A small sound classifier, trained from scratch: log mel input.
Rows from block 2 of a small sound classifier, named by matrix and row number. Rows with one number belong to one neuron. Each number is 128 + 32 x the weight over its row's rms, rounded and kept within 0 to 255. All counts start at 0.
Before each neuron's rows are labels from the 100 clips, of 14848, where the neuron reaches its largest size: "top examples" is what is common among them. Only what is clearly more common there than usual is listed. The data: tunes sung on syllables by a formant synthesiser.
# gate: MLP gate (model.blocks.2.mlp.gate.weight, 768x256), inputs 0-85
# fc1: MLP up (model.blocks.2.mlp.fc1.weight, 768x256), inputs 0-85
# fc2: MLP down (model.blocks.2.mlp.fc2.weight, 256x768, transposed), outputs 0-85

top examples: the note F; vowel: /i/; pink noise; white noise
gate.314 [127 154 188 135  93 136 115 170 108 168 125 120 173 128 153 129 109 125 140 208 131 115 114  77 142  53  77 146 135 120 101 101 147 101 127 128 142 105 125 210 182 149 128 147 160  35 129 124 135 121 119 200  56 138 145  90 154 108  99 141 186 165 126 117 145 129 111 145 179 145 122 140 124 162 211  88 151 220 182 175 106 105  74 126 118  77]
fc1.314 [141 112 136 130 153  92 154 129 126  67 111  99 145 157  76 117 174 107  75  85 152 122 122 110 120 128 116  91 120 117 146 216 128 151  75 226  45 132 125  90 103  91 117  96 150 152 101 109 142 138 156  66 104 148  91 169  91 145 158 150  89 102 107 138 151  88 134 151  57 137 109 123 162 138  36 189 118 109 182 124 167 112 109 107 167  77]
fc2.314 [133 100 120 149 131 161 110  83 161 216 149 128 156 123 170 160 119 142 113 151 119 132 143  75 152 119 125 111 166 101  71 151 110  89 164 129 103 165 106 113 163 159 136 146  93 106 133   0 116 119 125 103 131 229 137 136 124 111 122 129  90 147  96 101 134  92 105 111 142  86 144 116 110  89  56 102 122 112 122 142 148  93 131 132  85 128]

top examples: the note G; vowel: /u/; pink noise; white noise
gate.182 [150 129 146  84 145 126 108 137 129 106 105  91 117  78 102  97 109 153 133 173  87 147 111 156 153 118 101 156 171 136 135 138 125 143 117 123 140 163 153 147 126 101 145 145 132 119 129 153 177 156 140 197 101 145 175  77  85 185  86 138 173 119 113 140 134 150 143 180 131  70 140  95 125 192 120 107  97 126 166 113  72 150  80 126 106 168]
fc1.182 [124 126 139 157 124 140 164 130  93  75 226 184 140 192 137 143 123 136 139 113 146  98 158 126  78  92 130 131 139 143 113 133 133 113 192 105 108  34 136 120  98 165 112 157 126 164 129 105  51  53 130  51 124 160 144 138  72 107 135 101 168 145  84 116 139 143 104 144 172 103 148 105  82  96 138  88 155 156  93 152 145 166 142 118 119  77]
fc2.182 [119 114 146  88 135 142 124 108 170  96 144 126 134 173  96 160  99 128 117 107 138 132  95  99 151  78 140 163 141 108 114  96 166 138  94 169  30  53 155  88  79 173  90  83 141  89 110 111 151 125 137 111 139 120 127 166 107 130  68 146 180 129  65 167  74 114  97  97  98 116 128 107 130  99  62  94  55 122 141 134  93  89 125 163 132 112]

top examples: the note G; deep voice; vowel: /u/; consonant: /b/
gate.528 [ 93 149 114 109 174 110 218 168 107 195 110 192 144 126  61 172  97 156 101 140 112 124 185  83 141 121 124 172  58 146 122 127 144  96 134 146  80 100 120 141 136 195  74 145 102 141  74 108 153  96 130 146 225  69 104 113 103 170 125 107 154  93  83 103 105  92 106 173 138 128 130 109 137 128 103 146 155 138  81  91 197 114 126 110 116 119]
fc1.528 [122 146 191 132 109 186 120  94 110 112 186 117 119 121 176 130  98  89 141 135 144  46 161 110 204 152 115  98 130 153 176 104  92 129 119 134 152 129 135 205 179 145 176  85 124 136 190 129 141 152 129  94 127 109 118 163 144 160 174 125 101 111  74 132 142  79 123  97 137 108 130 106 124 170 127 138  13 131 163 110 134 126 142 125 122 119]
fc2.528 [ 57  91 121 101 125 144  59 139 109 137 122 124  78 159 144 138  88 136 131 153 116  98 124 144  96 162 145 195 139 141 128 119  73  97 126 141 122 130  92 168 131 110 157 134 131 103   0 113  88  96 167  93 152 138  95 127 133 156 106 117 153 113 159  57 122 176  85 148 150  95 102  99 124 111 160 133  98 133 169 140 136 110 127 184 137 128]

top examples: the note F; deep voice; clipping; first note: D#
gate.356 [168 111 128 123  38 114 127 151 126 129 127 117  72 120 141 141 112 107 115  75 152 183 137  77 122 143 132 118 106 102 123 124 112 157 123 153  88 186 147 145 150 108 144 134 152 119 140 115 141 179 128 125 139 117 181 125  76  95  87 136 150 187  83 166 127 118 156 107 109 141 135  93 101 143 102 126 116 155 117 132 124 132 129 120 118  89]
fc1.356 [ 93 146 133  84  97 141 142 113 117 134 175  87 145 129 140 125  59 183 141 141 181 166 106 121 170 138 121 133 117  89 129 138 123 150 119 140 146 172 147 224  98 161 164 152 127 114 111  85 106 145 136 103 126 101 213  85  51 138 119 138  90 121 145 126  79 163  89 124 117 112 109 124 129 139 148 191 140 110 102 143  89  82 107 118 186  53]
fc2.356 [ 71 124 109 107 132 142 170  87  68 156 127 166 124 115 116 153  83 191 194 135 153  65  91  62 132 142 118 123  89 140  93 125 103 198 125 108 134 155 112 169 121 189 153 177 130 117 174 159 114 128 141  84 111 115 104 148 119 147 136 130 157 133  90 134 124 142 135 167 151 136 150 167  84 122 149 161  87 130 139  95 145 120  71 100 137 170]

top examples: the note D#; first note: D#; consonant: /ʃ/
gate.351 [104 155 176 154 159 140  84   1 167 194 134 135 160 165 146 128  80 114 141 167  84  90  80 191 141 181 188 145  72 125 155 132 118 137 148 121  96 110 125 106 150 175 131 170 108 134 137 125  78 142 138 222 144 165 111 128 133 143 145 141 130 116 122 131 131 168  83 130 142 151 145 134  97 177 191 122 105 136 132 112  90 130 147 135 141 107]
fc1.351 [ 54  58 132 105 101 138 155 124 123 108 173 107 184 146 126 182 168 119 109 135 173  82  99 163 192 104 133 124 206 130 116 152 160  87 144 155 143 127  98 182 139 134 106 101 136 141  98  96 133 140 136 125 146 132 156  73 150 120 119 182 109 128 127 154  93  91 152  88 146  95 124 134 174 134 116 128 106 131 151 175  91  35 143 153 148 153]
fc2.351 [ 98 142 118 117 132 122 150 141 107 103  96 135  95 125 130  66 115  91  28 119 147 168 142 158 160 146 161 152 143 162 141 128 212  73 134 154  96  72 168 162 103 128 133 128 121  91  98 163 150 162  66 168 119 151 159 145 137  93 139  79 127 102 116  94 128 150 128 107 105 120 123 144 125 110 139 191 169 142 128 204 158  45 117 107 196 181]

top examples: the note F; vowel: /u/; consonant: /d/; first note: F
gate.83 [107  99 124 154 101 162 168  97 144  89 110 100  46 134  98  71  97  91 151  61  95 179 182  76 108 154 161 105 169  44  90 192 129 181  87 113 104 161 157 193 139 149 125  91 103 113  63 136  64 157 126 103 138 123  31 167 150 133 129 180  80 118 156 137 127  99 139 142 172 119 105 101 144 135 133 121 112 131 133 115 132  84 116  88 189 141]
fc1.83 [152  65  57 103 127 158 174 134 136 187 109 226  95 127 106  98 118 123 174 135 165 157 142 127 104 176 107 163 123 129 103 153 119 161 233 131 130 181 150 157 119 159 123 121 129 127  90 123 170  71 170 181 128 171 120 121 139 162 166 129 172 124 110 134 144 108 146 153  64 143 126 131 129 132 112 148  93 148 125  70 115  88 111 172 123  98]
fc2.83 [153  91  59 133 145 163  98 131  80 152 131 127  40 167 127  88 140 150 154 106 130 149 142 118 180 154 143  68 137 139 159 183 125 195 119 162 155  88 110 134 106 133  89 118  82  96 157 119  79 126 124 160 120 140  98 124 152 134 159 162  84 135 164 135  66 112 125 124 150  64 186 109  69 129 126  90 140 155 116 167  71 136 128 210  95 147]

top examples: the note G; vowel: /ɑ/; first note: G; clipping
gate.409 [171  98 125 136 163 125 184 119 117  91 142 122 128 135 103 110  90 194 146 116 114 128 138  54  80 157 158 128 151 130 130 143  81 101  88 126 123 102 148 180 208 106  34 200 112 137 144 127 175  99 135 136 132 154 131 116 119  99  89 112 109  99 104 106 171 123  98 130 128 146 114  97 138 134 112 122 118 161 140  42 109 124 162  67  86 137]
fc1.409 [ 70 136 113 135  90 168 114 151  98 196  52 159  88 118 151  92 111 101 130 123 148 130 167 141 157  74 108 125  82 158 125 117 179 150 175 105 182 164 112 110 106 110 145  91 151  88 129 108 107 139 166 145 110 119 163 125 137 130 137  58 111 181 143 126 127 116 191  88  98 168 114 113 127  87 160 101 142  58 147 190 129 145  81 147 191 107]
fc2.409 [101  89 151 140  71 102 151 123 133 116 100 138 116  69 140 172 171 128 117 158  96 114 142 109  99 153 104 128  79 140 108 136 128 131 120  60 105 146 141 140 137  88 143  87 140 158 133 106  85 158 135 150 132 102 127 110  87 123 151  91 177 137  76 114 189 131 113  54 127 157 113 128 150  97 101 110 137 132  86 115 146  88 123 123 121 130]

top examples: the note F; vowel: /u/; consonant: /b/
gate.415 [143  95 170  80 140  82 153  81 126 121 158  96 148 109 106  60 134 174 123  49 140 139  99 115 116  67 112 131 137 151 143 133 172 111 107 176 105 130 203 113 148  90  97 175 149 116  33 128  92  51 129 143 116 134  91 143 103  94 102 143 127  88 165 118 120 146 118  75  93 129 109 117 142 120  53 155 138 190 191 155 119 131 191  70 176 161]
fc1.415 [114 158 143 126  61 110 134 109 149 125 156 177 130 142 147  99  98 143 132  86 110 119  40 131  65 178  87 119 106 157 115 158 127 103 149 128 124  94  97 181  90  77 142 172 118  79 100 175 143 119 126 143 101 118 124 181 118 137 148 130 141 142  74 146 153 149 161 125 103 141 174 147 122 200 124 142 112 245  85 159 157 116 148  98 114 160]
fc2.415 [141 149  47 134 187 117  90 159 138 171 110 119 130  78 123 171 144 132 176 106 142 192 153 175 105 175 101 108 138 186 165 145 142 131 110 114 107 166 105 111 175 142 137 121 104  92 177 170  85 122 136 149  79 121 126 113 132 155 105 163 156 131 186 195 125 109 134  83 157 169 128  91  92 214 104 163 183 140 127 104 124 173 121  15  89 137]

top examples: the note C; vowel: /ɑ/
gate.64 [144 153 141 110 121 118 120 115  79 138 132 162  85 122 140 168 100 112 128 139 107 127 156 168 153 141 108 125  91 115 152 147 153 135 131 146  99 122 120 125 132  95  72 134 131 186 131 131  87 152 150 163  77  92 112 157 110 161 136  64 128 154 155 143 139 122 131 111 148  89 180 121 123 172 114 121 155 154 173  95 103 117 123 129 131 130]
fc1.64 [155 168  60 113 157 117  75 154 106 137 117 117 160 133 110  91 141 179 118  98 170 128 114  97  91 116  95 131 124 180 113 127 153 128 122 106 153 141  90 120 130  89  89 113  99 177 182 138 139 128 116  95 172 122 145 123 112 100  76 173 116  97 119 114 119  96 142 153 140 136 111  11 160 156  96 118 219 117 152 175 121 118 144 167 138 149]
fc2.64 [135 122  98 148 110 118 137 132  94 131 119  96 195 127 156 169 121 133 128 190 187 163 125 123  88 159 109 154 149 131  94 102 136 124 130 117 145 129 135 130 209  76 144 164  90 126 178 185 153  19 159  65 134  94  79 128 139 140 156 115 178 129 162 112 107 117 112 192 110  55 149 149  99 108  65 115 105 158 131  99 115 135  62 125 122 161]

top examples: the note G; vowel: /i/; first note: G
gate.255 [101  91 137 146  82 105 124  48 124  95  95 122 163 168 129 148 146 170 199 139 129 133 149 136 155 171 145 106 208 113 137  88 137 152 126 148 135  46  91 128 140 130 100 100 103 142 105 130 175 128 116 104 136 124  75  98  91 183  92 105  89 129 111 115  92 109 192 164 126 139 172 109 154  87  98 123 128 220 140 123 129 118 172 112 119  55]
fc1.255 [148  98 126 138 147 166 128  76 129 151 136  74 119 127  89 177 123 131 151 141  95 106  97 140 149 185  98 115  93 125 126  96 169 112 124 144  74 130  75 130  29 128 102 109 119 146 139 156 167 139  81 162 132 109 192 114 148 158 158 118 119  95 112 119 141 151 122 130 129 151 161 128 112 117 154 108 153 198 137 134 143 102 157 174 122 129]
fc2.255 [ 94 125 114 141  98  58 126 129 129 149 183 149 116 137 121 133  42 154  99 152 151 117 155 119 131 162 122 138 130  88 115 167 102 123 151 166 108  86  69 114 114 146 192 159  88 152 166 125 188 127  98 150  75 123 190 154 101 131  71  57 178 137  43 113 124  97  87 130 124 136 132 122 117  76 129 127  91 149 123  97 109 167 164 100 122  77]

top examples: deep voice; vowel: /i/; first note: A
gate.534 [114  84  88 166 115 131 109 126 112  29 122 129 141  69 119 120 133 125 124 125 157 177  77 101 104 111 122  91 136 131 116 133 146 109 105 124 172 206 131  77 148 197 107 160 102 155 138 118  95  77 126 145 120 167  95 122 129 124 114 149 175 177  76 133 121 179 130 166 213 140 153  99 173 132  99 116  99 131 141 168 116 127 101 130 122 101]
fc1.534 [138  48 114  92 164 108 149  55 135 150  78 153 119  48 158 144 194 162 111 142 141 126 161 104  97 170 124 165 137 120  76 133 112 158  97 129 111 153 121 131  87 167 204 116 127 113  32 134 132 196 114  98 139 128 122 127 112 196 108  84 132 157 167 114 156 156 156  90 115 137 104 100 158 127 126 133 162 162 128  82 121 106 130 156 128 146]
fc2.534 [125 136 136 126 133  69  77 135 137 125 138 131 149 102 136 112 129  96 164  98  91  61  80 184  49 118 141  92 136  64  87  94 116 106 134 106 113 132 126 187 146  96 132 122  92 123 134  91 157  70 153 163 144 106 147 113 137  97 144  60 169 124 122  57 155 123 102 115 121 203  59 132 127 133 130 131  73 116 130 115  60 137 137 113  81  66]

top examples: deep voice; vowel: /ɑ/; thin (high-pass); first note: G#
gate.247 [131 130 145 138  94 113  55 146 226 148  98  98  52 155 127  28  87 121 109 129 143  40 141 136 128  80 134 102  99 148 117 100 158 132 108 160 126  69 125 150 160  99 128 123 103 142 136 133 158 105 133 161 136 126 170 120 131 108 218  92 120 195 128 131 136  31 105 101  54 113 154  96 158 102 147 116 127 151  97 121 128 141 138 122  56 160]
fc1.247 [101 134 130  86 136 128  68 169 166  71 103 126  66 139 151 101  85 140 128 122 160  86 140 144 157  69  97  72 109 128 126 137 123 178 145 136 200  85 182 150 116 142 124 104 122 134 167 141 142  69 112 116 141  68 170 132  90  79 195 131 118  95  95 142 136  82 118 196 123 136 142  57 159  94 150 127 147 186 126 106 136  99 142 128 105 154]
fc2.247 [123 157 167  94 133 120 199 215  73 111 141 191 122 133 100 125 118 129 122 130 153 126 149 124 190 147 172 180 144 159 136 133 177 125 132 128 132  97 140 105 185 168 155 115 126  94 121 148 136 128 113  88 171 125 175 125 158  83 149  99 205 142  82  80 109 101 128 124 152 108 105 116 105 104 136 168 128 117  99 117 129 109  79  88 179 138]

top examples: vowel: /æ/; deep voice; consonant: /ʃ/; white noise
gate.730 [101 101 153 137 117 141 130 161 188 136 115 111 153  44 128 121 181  95 172  89  91 140 102  71 236  98  72  85 118 164 129 134 135 159  21 130  96 121 131 106 119 143 111 143  98 154 126 152 127 144  88 113 139  44 124 119 171 160 110  87 123 131 114 125 153 107 115 120 133 132 134 169 138 144 136 163 155 137 140 118 131 106 168 133  95 144]
fc1.730 [143 109 161 124 146 133 176 117 137 111 122  78 188  70 162 121 141 131 181 105  70 129  77 113 107  98  94 112 113 139 130 140 128 245  92 110  93 163 109 126  97 151 124 187 112  97  88 152 134 112  94 104 120  70 126 144 170 128 137 138 111 138 133  84 176 125  80 102 141 168 137 129 122 167 120 165 167 157 134  97 152  55 168 142 142 169]
fc2.730 [157 140 147 145 152 177 137 122 122 148 108 131 110 149 159 147 148 151 104 144  98 147 146 113 183 125 122 138 135 126 130 110 140  48 172 126 126 107 115  40 117  49 149 153 132  79 132 119 132 115 174  99 133 169 107 177 124 114 145 127 127 134 127 131 151 167 163 168 131 165 120 103 161  85 173 126 147  91  61 218 131 121 104 137 105  93]

top examples: the note C; child-like voice; consonant: /n/; vowel: /o/
gate.455 [135 124 115 168 127 175 139 150 134 182 134 156 120 114  79 150 138 145 198 163 155 143 128 109 109 199 126  57 142 141 136 107 124  70 132 124 155 102  76 106  48 145  86 106 136 129 145 191 164 114 133  96  90 125 160 133  74 109  87 173 130 143 104 156 152 121 182 113 147 155 173 116 158 105 124  96 147 130 153 113 109 122 154 153 166  51]
fc1.455 [123 117 141 195 145  91  99 117 126 122 116 139 118 110 124 106 110 120 127  88 127 115 140 149 120 100 118 150 114 131 153 129 197 173 151 121 103  81 211 124 154 121 154 161 152  91 157  93 189 143  65 128 184 177 132 118 116 124 130 158 101  97 145 147  91 105 106 207 133 106 109 109 119 111 137 133 109 132  98 117 175  44  78 128 125 178]
fc2.455 [121  54 157 160 135 160 189  84  86 132  88 149 156  95 101 143  95 126  93 200 118 117 160 110 130 111  65 143 169 196 133 166  98 121  76 139 198 129 130  91 132 194 108 183  88 130  80  96 196 136 171 142 123 157 119 118 184 116 125 148  82  97  67 117 154   6 120 119 130  99 117 116 112 122 172 171 127 135 128 111 122 106 130  75 151 108]

top examples: the note D#; first note: D#
gate.32 [132 128  93 116 129 144 103 115 103 125 139 148 148 155 189 156 179 132 138 139 140  96 119  97  96 124 150 157 123 151  66  61 131 155 150 158 159 122  89  87 133  77 108 142 141  74 115 134 146 103 126 124  92 128 109 133 191 113 115 142 159 101  40 126 150 176 138 214 141 125 126 127  84 125 157 102 128 134 212 204  76 163 107 106 141 163]
fc1.32 [107 106 137 104 132  99 124 120 147 115 190 163 130 169 170 130 108 113 112 145 126 136 101 163 128 152 135 123  88 139 102   0 201 125 177 116 132 170  85 106 149 133 108 139 159  66 136 185 122 119  75 215 111 188 133 110 134 130 189 112 141 118 138 103 114 145 135 142 137 123  98 192 133 143 128 106 135  88 154 102 141 150 165 111 126 103]
fc2.32 [155 115  96 152 127 130 127 105 133 170 120 125 187 120 147 110 192 132 142 145 177 130  56 146 173 132 141 141 141 124 142 127  88 135 184  90 123 125 183  70 116 160 126 123 120 119  73 140 104 116 167 175 122 154 184 126 139 134 134 144  66 123  87 119  88 144 135 118 116 138 155  47 139 155 155 218 129  91 129 125 121 125 170 111 113 158]

top examples: the note F; vowel: /u/; consonant: /b/; first note: F
gate.378 [195 152 127 103 142 130 134 177 135 124 119 157 163 209 147 116 152 133  99 135 129 160 130 120 111  98 111 103 156  93 138 121 149 132 142 157 123 117 106 158  89 126 103 126  61 172  88 141 125 142 123 139 121 125  88 156 123 139 122 156 152 150 103 161 157 137 143  96 160 106 131 174 203 165 130 134  57 105 190 129 136  59 134  64 125 108]
fc1.378 [179 180  64  93  89  99 101 105  80  98 148 145 161 144 104  64  81 116 174 164 128 116 135 145 111 136 115 104 125 120 163 188 119 141 122  98 108 165 131 146 117 200 122 147 126 128  77  99 121 106 166 157 138  59 152 144 145 163 116 113 141 134 174 102  82  96  82 146 177 125  82 186 122 160 101 118 133 155 147 177 154 103 136  94 176 169]
fc2.378 [122 122 135 202 117  56 106 184 115 111 147 133 168 187 155 167 162 113 116  76  98 130 127 169  67 193 112 124 155 127 183  92 120 133 100 171 162 120 143  68 175 117  83 175 133 119 107  86 136 104  90 146 104 130 153 137 165 104  99 134 168 135 169 183 126  92 140 130 162  94 116 125 148 124 148 115  97 173 134 100  84 101 168 145 192 128]

top examples: vowel: /æ/; white noise; pink noise
gate.503 [119 135 118  93 150 138  26 141  77 117  97 126 154 143  89 125 165 199 131 166 141 113 148 100 160 117 122 102 129 134 110 137 119 130 110 172 123  87 114 123 139 120 110  86 122 174 107  89 198 202 112 102 134 152 133 150 128  79 117 117 104 125 195  82 119 141 118  62 145 166 143 131 161 110 174 131  70  85 147 131 137  98 175 149 144 120]
fc1.503 [100 138 139 136 118 133 233 144 121  93  87 130 119 161 119 131 111 127 125 125  10 153  96 121 119 105 132 126 160 127 142 149 125 107 137 136 122 109  67 149 130 174 184 172  96 146 112 112  73  87 132 106 116 180 139 135 146 137 147  82 165 102  93 158 101 131 101 138 126  72  89 191  99 152 115 113  88  85 137 147 173 160 139 136 114 171]
fc2.503 [127 152 109 131 145  98 128 100 134 121 126 177 133 105 100 140 104 121 133 125 128 150  95 113  94 141 150 108 111 163 120  22  69 167 143 106 109 146 142 119 166 174 165 137 162 161  93 167 129  83 114 118 122 161 141 106 145  98 146 116  91 133 156  74 173 153 184 195 155 117 118 134 116 185 135  88  87 119 150  86 133  65 139 151 111 119]

top examples: the note C; consonant: /d/; clipping; first note: C
gate.542 [150 176 128 169 152 137 152 145  95 167  74 127  82  89 110 133 183 164 203 159 125 123 141 126 182 128  78 113 101 152 149 146 115  57  90 126 138 128 183 130  48 167 167 129 118 135 138 127 121 182 182 149 126 111 119 157  66 112 182 121 169  92 125 135 142 139 178 127  36 142 125 137 159 138  70  98 175 133 188 113 124  71 168 138 147 127]
fc1.542 [137  99 134 174 132 118 148 142  71 131  73 113 139 148 122 138  99 123 126 136 122 156 148  80  95 174 129 124 141 166 211 160 164  64 116 127 171 104 106 121 108 108 180 113 122  89 140 118 164 131 128 106 170 130 222 103 129 150  83 113 124 102 160 117 167 100 130 180 130 129 132 176 107 102  48  45 121  74 222 130 160 171 123 110 153 107]
fc2.542 [145 147 134 140 182 136 191 131 139 142 188 122 123 138 117 141  59 153 101 128 126  89 106 186 116 179  90 179 154 118 141  82 132 109 107 120  94 138 105 147 138 119 118 154 118 105 140  43 113  98 111 116 122  42 144 130 158  95 130 135 110 199 109 120 106 149 177 110 102 128  94 118  97 138 121  88 145 107 144 137 116 160 152  97 156 186]

top examples: deep voice; vowel: /o/
gate.424 [151 103  96  90 124 130 127  98 104 150 111 136 165 164  50 134 158 140 121 126 150 106 124 129 129  93 114 130 142 131 142  87 129 192 126 155 107 117 166 139 118 114 124  62 123 149 128 116 133 134 117  81 125  65 114  49 119 168 129 124 111 139 169  92 130 105 213 174  80 116 127 115 131 132 119 136 212  20 112 133 144 141 190 156 125  49]
fc1.424 [127 168 157 132 122 107  36 145 184 157 161 116  82 125 115 158 123 113 167 132 110  78 108 112 154 105 127 170 154 153 176 116  91  93 164 122 134 126 143 140 136 153  34 135 132 152 135 128 159  96 173 154 154 149 106 210 134 135 136  51 148  80 129 137 123 173 129 159 101 125 102  34 135 130 140 176 123 189 173 117  71 201  71 120 113 174]
fc2.424 [ 95 120  80  90  59 121 145 148 116 111  72 126 150 127 140 129 136 162 131 151 131 198 182 124 179 111 149 134 136 180 103 134 103 148 189  63 124 115 154 194 141  95 140 137 146 117 104 191 162 105  57 123 196 118 147 188 174 153  90 146 141 157 128 130  92 124 178 148 128 132  89 146 129 144 132 162 108 221 124 117 113 116  85  74  51 154]

top examples: deep voice; vowel: /æ/; consonant: /ʃ/; white noise
gate.135 [130 111 151 118  86 165 143 140 124 125  70 128 113 162 159 145 112  64 128 132 140 117 122 122 172 175 170 136 139 153 121  77 116 142 138 129 142 117 124 134 116 136 125 125 114  94 135 122 128 109 101 118 130 187 120 149  64 126 129 123 124 130 158 161 168 158 131 142 106 110  99  62 154 133 167 131 121 133 121 140 116 128  83 132 105 183]
fc1.135 [135 102 134 123  72 128 103 139 139 153 103 130 116 207 128  96 129 155 147  93 121 175  53 178 117  98 126 165 112 176 159 145  84 155 141 163  91 128 141 152 153 137 127 151  83 117 143  96 136  99 159  86 121 218 156  95 160 125 113 111  95 107 170 174 134 120  99 166 106 153  43 147 169 204 138 172 109 152 136 131 125 178 141 132  94 169]
fc2.135 [184 108  91  90 160 123  82  83 108 136 128 147 147  70 145 158  91 110 149 118 118 161 181  98 129 108 106 115 143 169  74 105 162 146 133 165 101 156 134 132 146 198 106 151 136 117 165  94 135  86 182 158  68 132 147  44 124 126 116 123  57 118 135  67 157 112  96 133  52 114  82 137 121 130 125  98 154 121 113 100  87 129 130 132 194 120]

top examples: the note D#; deep voice; vowel: /æ/; first note: D#
gate.562 [103 163  68 114 130 128 149 162 158 138 136 138 112 133 119 156 168 121 196 166 148 156 179 159 129 170 110 106 108 171 100 117  79 143 119 134 152 181 139  87 102 110 123  18  82 139 137 116 170 146 139 130  90 152 120 133 109 100 120 195 154  84 127 122 199 113 136 101 145 135 115 164 125 186  61 185 146  95 150 218 144 126 128 165 122 149]
fc1.562 [114  88 144 134 149  64 114 130 126 161 123 140 157 134 189 111 139 157  72 103 113 137 131 138 109  98  99 141 131 135 103 149 214 126 212 206  48 111 157 148 132  94 137 133 133 102 146 224 118  91 121 101 198 104 128 117 187 122 134 106 111 125 136 105 115 189  85 112  99 119 101 132 131 116 166  83 156  65  87  55 124 154 117 151 116 153]
fc2.562 [129 101 123 149  97  76  64 133 112 106  79 177 111 119 142 172  42 104 114 159 129 109 125 104 153 126 119  96 124  81 151  89  73 139 137 108  85  65 139  96 113 134 129  74  64 120 186 176 167 137 128  58 149 154 154 194 170  98 143  89 109 138  93 123 121 126 144  89 110 122 129 126 131 151 142 164 176 129 150 228 168 143 194 113 104 124]

top examples: consonant: /d/
gate.458 [115 131 176  65 148 134 134 179 118 163 104 185 133 144  94 156 130 177 112 122  83 166 176  91  86 184  92 118 157  86 114 102  52 120 116  75 113 106 111 122 125 115 127 198 134 139 119 121 150 125  99 127  89 199  89 138 129  81 174 130 157 126 119 129 107 164 112 118 119 100 151 127 113 155 134 130 125 163 130 165 112 166 132 174 107 191]
fc1.458 [123  71  85 198 124 129 132 163 115 140 130  94 105 156  79 110 144 178 148 138 164 115 153 113 165 140 109  76 131 202 133 216 121 130 133 152 116 108  63 107 118 143 147 130  95  93 148 207 132 194 163 125 117 110 200 136 192 164  83 134 101 153 115 125 118 103 133 135  56 160 137  75 117 125 119 123 124 110 178 128 176 126 151 113 126  74]
fc2.458 [113  89  95 117  74 152 171  63  97 130 141 120 139 170 129 199 157  95 135 104 113 136 135 141 143  74 110 132  87 120 102 105 209 163 146  93 131  84 138 105 128 108 192 132 137 138 109 169 134 160 138 138 166 110 140 140 116 144  95 163 182 137 165 115 155 109 133  97 117 124  94 107 117 134 144 161 117 113 150 127  89 119 120 114 118 114]

top examples: consonant: /d/; vowel: /i/
gate.630 [152 160 105 135  75 123 122 151 153 162 172 147 118 167  62  92 131 130  37 121  98 109 134 103 122  85 138 136 118  96 205  68 126 132 121 118 168  63 127 117 100  62 130 131 131 102  72 152 135  93  89 119 125 137 148  49 108 221 137 145 126 132 131 166 135 119 131 138 181 146 121 130 132 143  97 126 142 102 142  74 169 105 136 112 104 111]
fc1.630 [129 162  61  99  50 107 112 104 136 203 163 186 110 107  66 117  96 172 139 140 152 121 159 121 106 111 111 203 135 104 204 118  96 166 169 133 186 106  84 111 106  99 127 132 117 110 132 148 120 119 101 120 128 207 114  96 153 140 146 128 176 120  99 136 160 112 105 144  97 161 222 159  88  72 123  48 124 116 150 117  85 109 102 121 135  94]
fc2.630 [149 111 124 110 121 135  26  72 147 129  68 138 137 130 113  39 153 106 128 179 112 181 151 129  97  77  70 127 130 158  93 135 115  80 109 172 133 106 198 131 133  96 134 124 141 128 122 136 131 108 174 130 128 165  23 141 140 115  94 144 127 134 147 104 105 164 166  98 101 168 125 125  96 101  86 135 136 156 134 135 108 141 155 103 126 107]

top examples: the note F; consonant: /l/; first note: G#
gate.220 [123 117  78 218 101  47 104  38 149 155 168 187 123 114  92 128 121 122  88 102 149 115 100 126  80 146 118 111 180 111 120 123 140 105 128 112 148 117 182 148 145 164 130 141 115 129  96  91 110 143 147 128  91 122 168 110 121 136  97  91 122 177 102 192 162 162 188  62 125 157 160 243 139 147 116 138 123 132 153 131 125  58 112  67  85 138]
fc1.220 [107 148 128 187 111 120 152 142 127 148 126 130  91 138 101 106 124 117 129 110 124 116 107   4 142 119 131 123 130 111 134 136 137 129 179 153 132 119 140 133 213 167 120  89 101 110 122 103  60 121 116 170 138 120 142 101  39 103 130 217 165 133  96 145 132 186 173 106 134 140 137 181 134 171 203 135 185 109 138 156 113 130  97 132 120 138]
fc2.220 [108 158 162 130 192 183 171 155 147 129 166 164  68  86 121 158 121  99 134 157 131 147 146  99 136 127 156  94 193  99 109 130 138 129 113 126 137 161 158  63  80 138 138 127 126 139 131 197 174 130 119 155 119  53 143 135 122  96 118 130  87  35 147 132 115 132 174 157 181 144 205 153 123 188 111 125 139  75 118 101 127 133  95 118 133 125]

top examples: vowel: /æ/; clipping; rumble
gate.733 [132 153  76 188 145  94 101 152 148 126 157 149 141 124 140  77 200 171 167 158  93 117  93 106 144 135  71 176 110 129  97 124 151 161 138  99  53  98  66 138 152 123 152 133 163  52 104 130  95 103 186 108 157 134 122 141 124 149 145 127  94 161  67  82 139 126 145  86  54  86 134 159 126 127 129 156 139 129 140 126  71 124 131 114  92 108]
fc1.733 [143 119 126  66 149 122 139  96 138 111 125 123 162  46 144 162 165 142  89 128 114 168 130 107 177 170 119 144 131 128 116 150 121 134 114 112 124 131 132 176 140 110 128 108 133  70 123 128 126 110  92 124 122 118 130 142 121 150 126 106 120 147 194 141 126 114  83 118 128 131 136  99  90 127 166  65 140 168  94 132 182 131 160 119 165 128]
fc2.733 [115  77  89 141 135  79 101 127 117  87 112 152  95 137 143 101 157 156 119 176 104 180 102 105 116 140 148  98 114  96 143 163  66 106  86 140 121 140 122 100 140 134 120 127 109 192 104  96 194 130 103 153 189 127 186 120 128 172 145  57 167 142 104 135 119 154 115 158 175 145 121 158 208 121 133 133 121 106 135 129 170 143 126 138 190 146]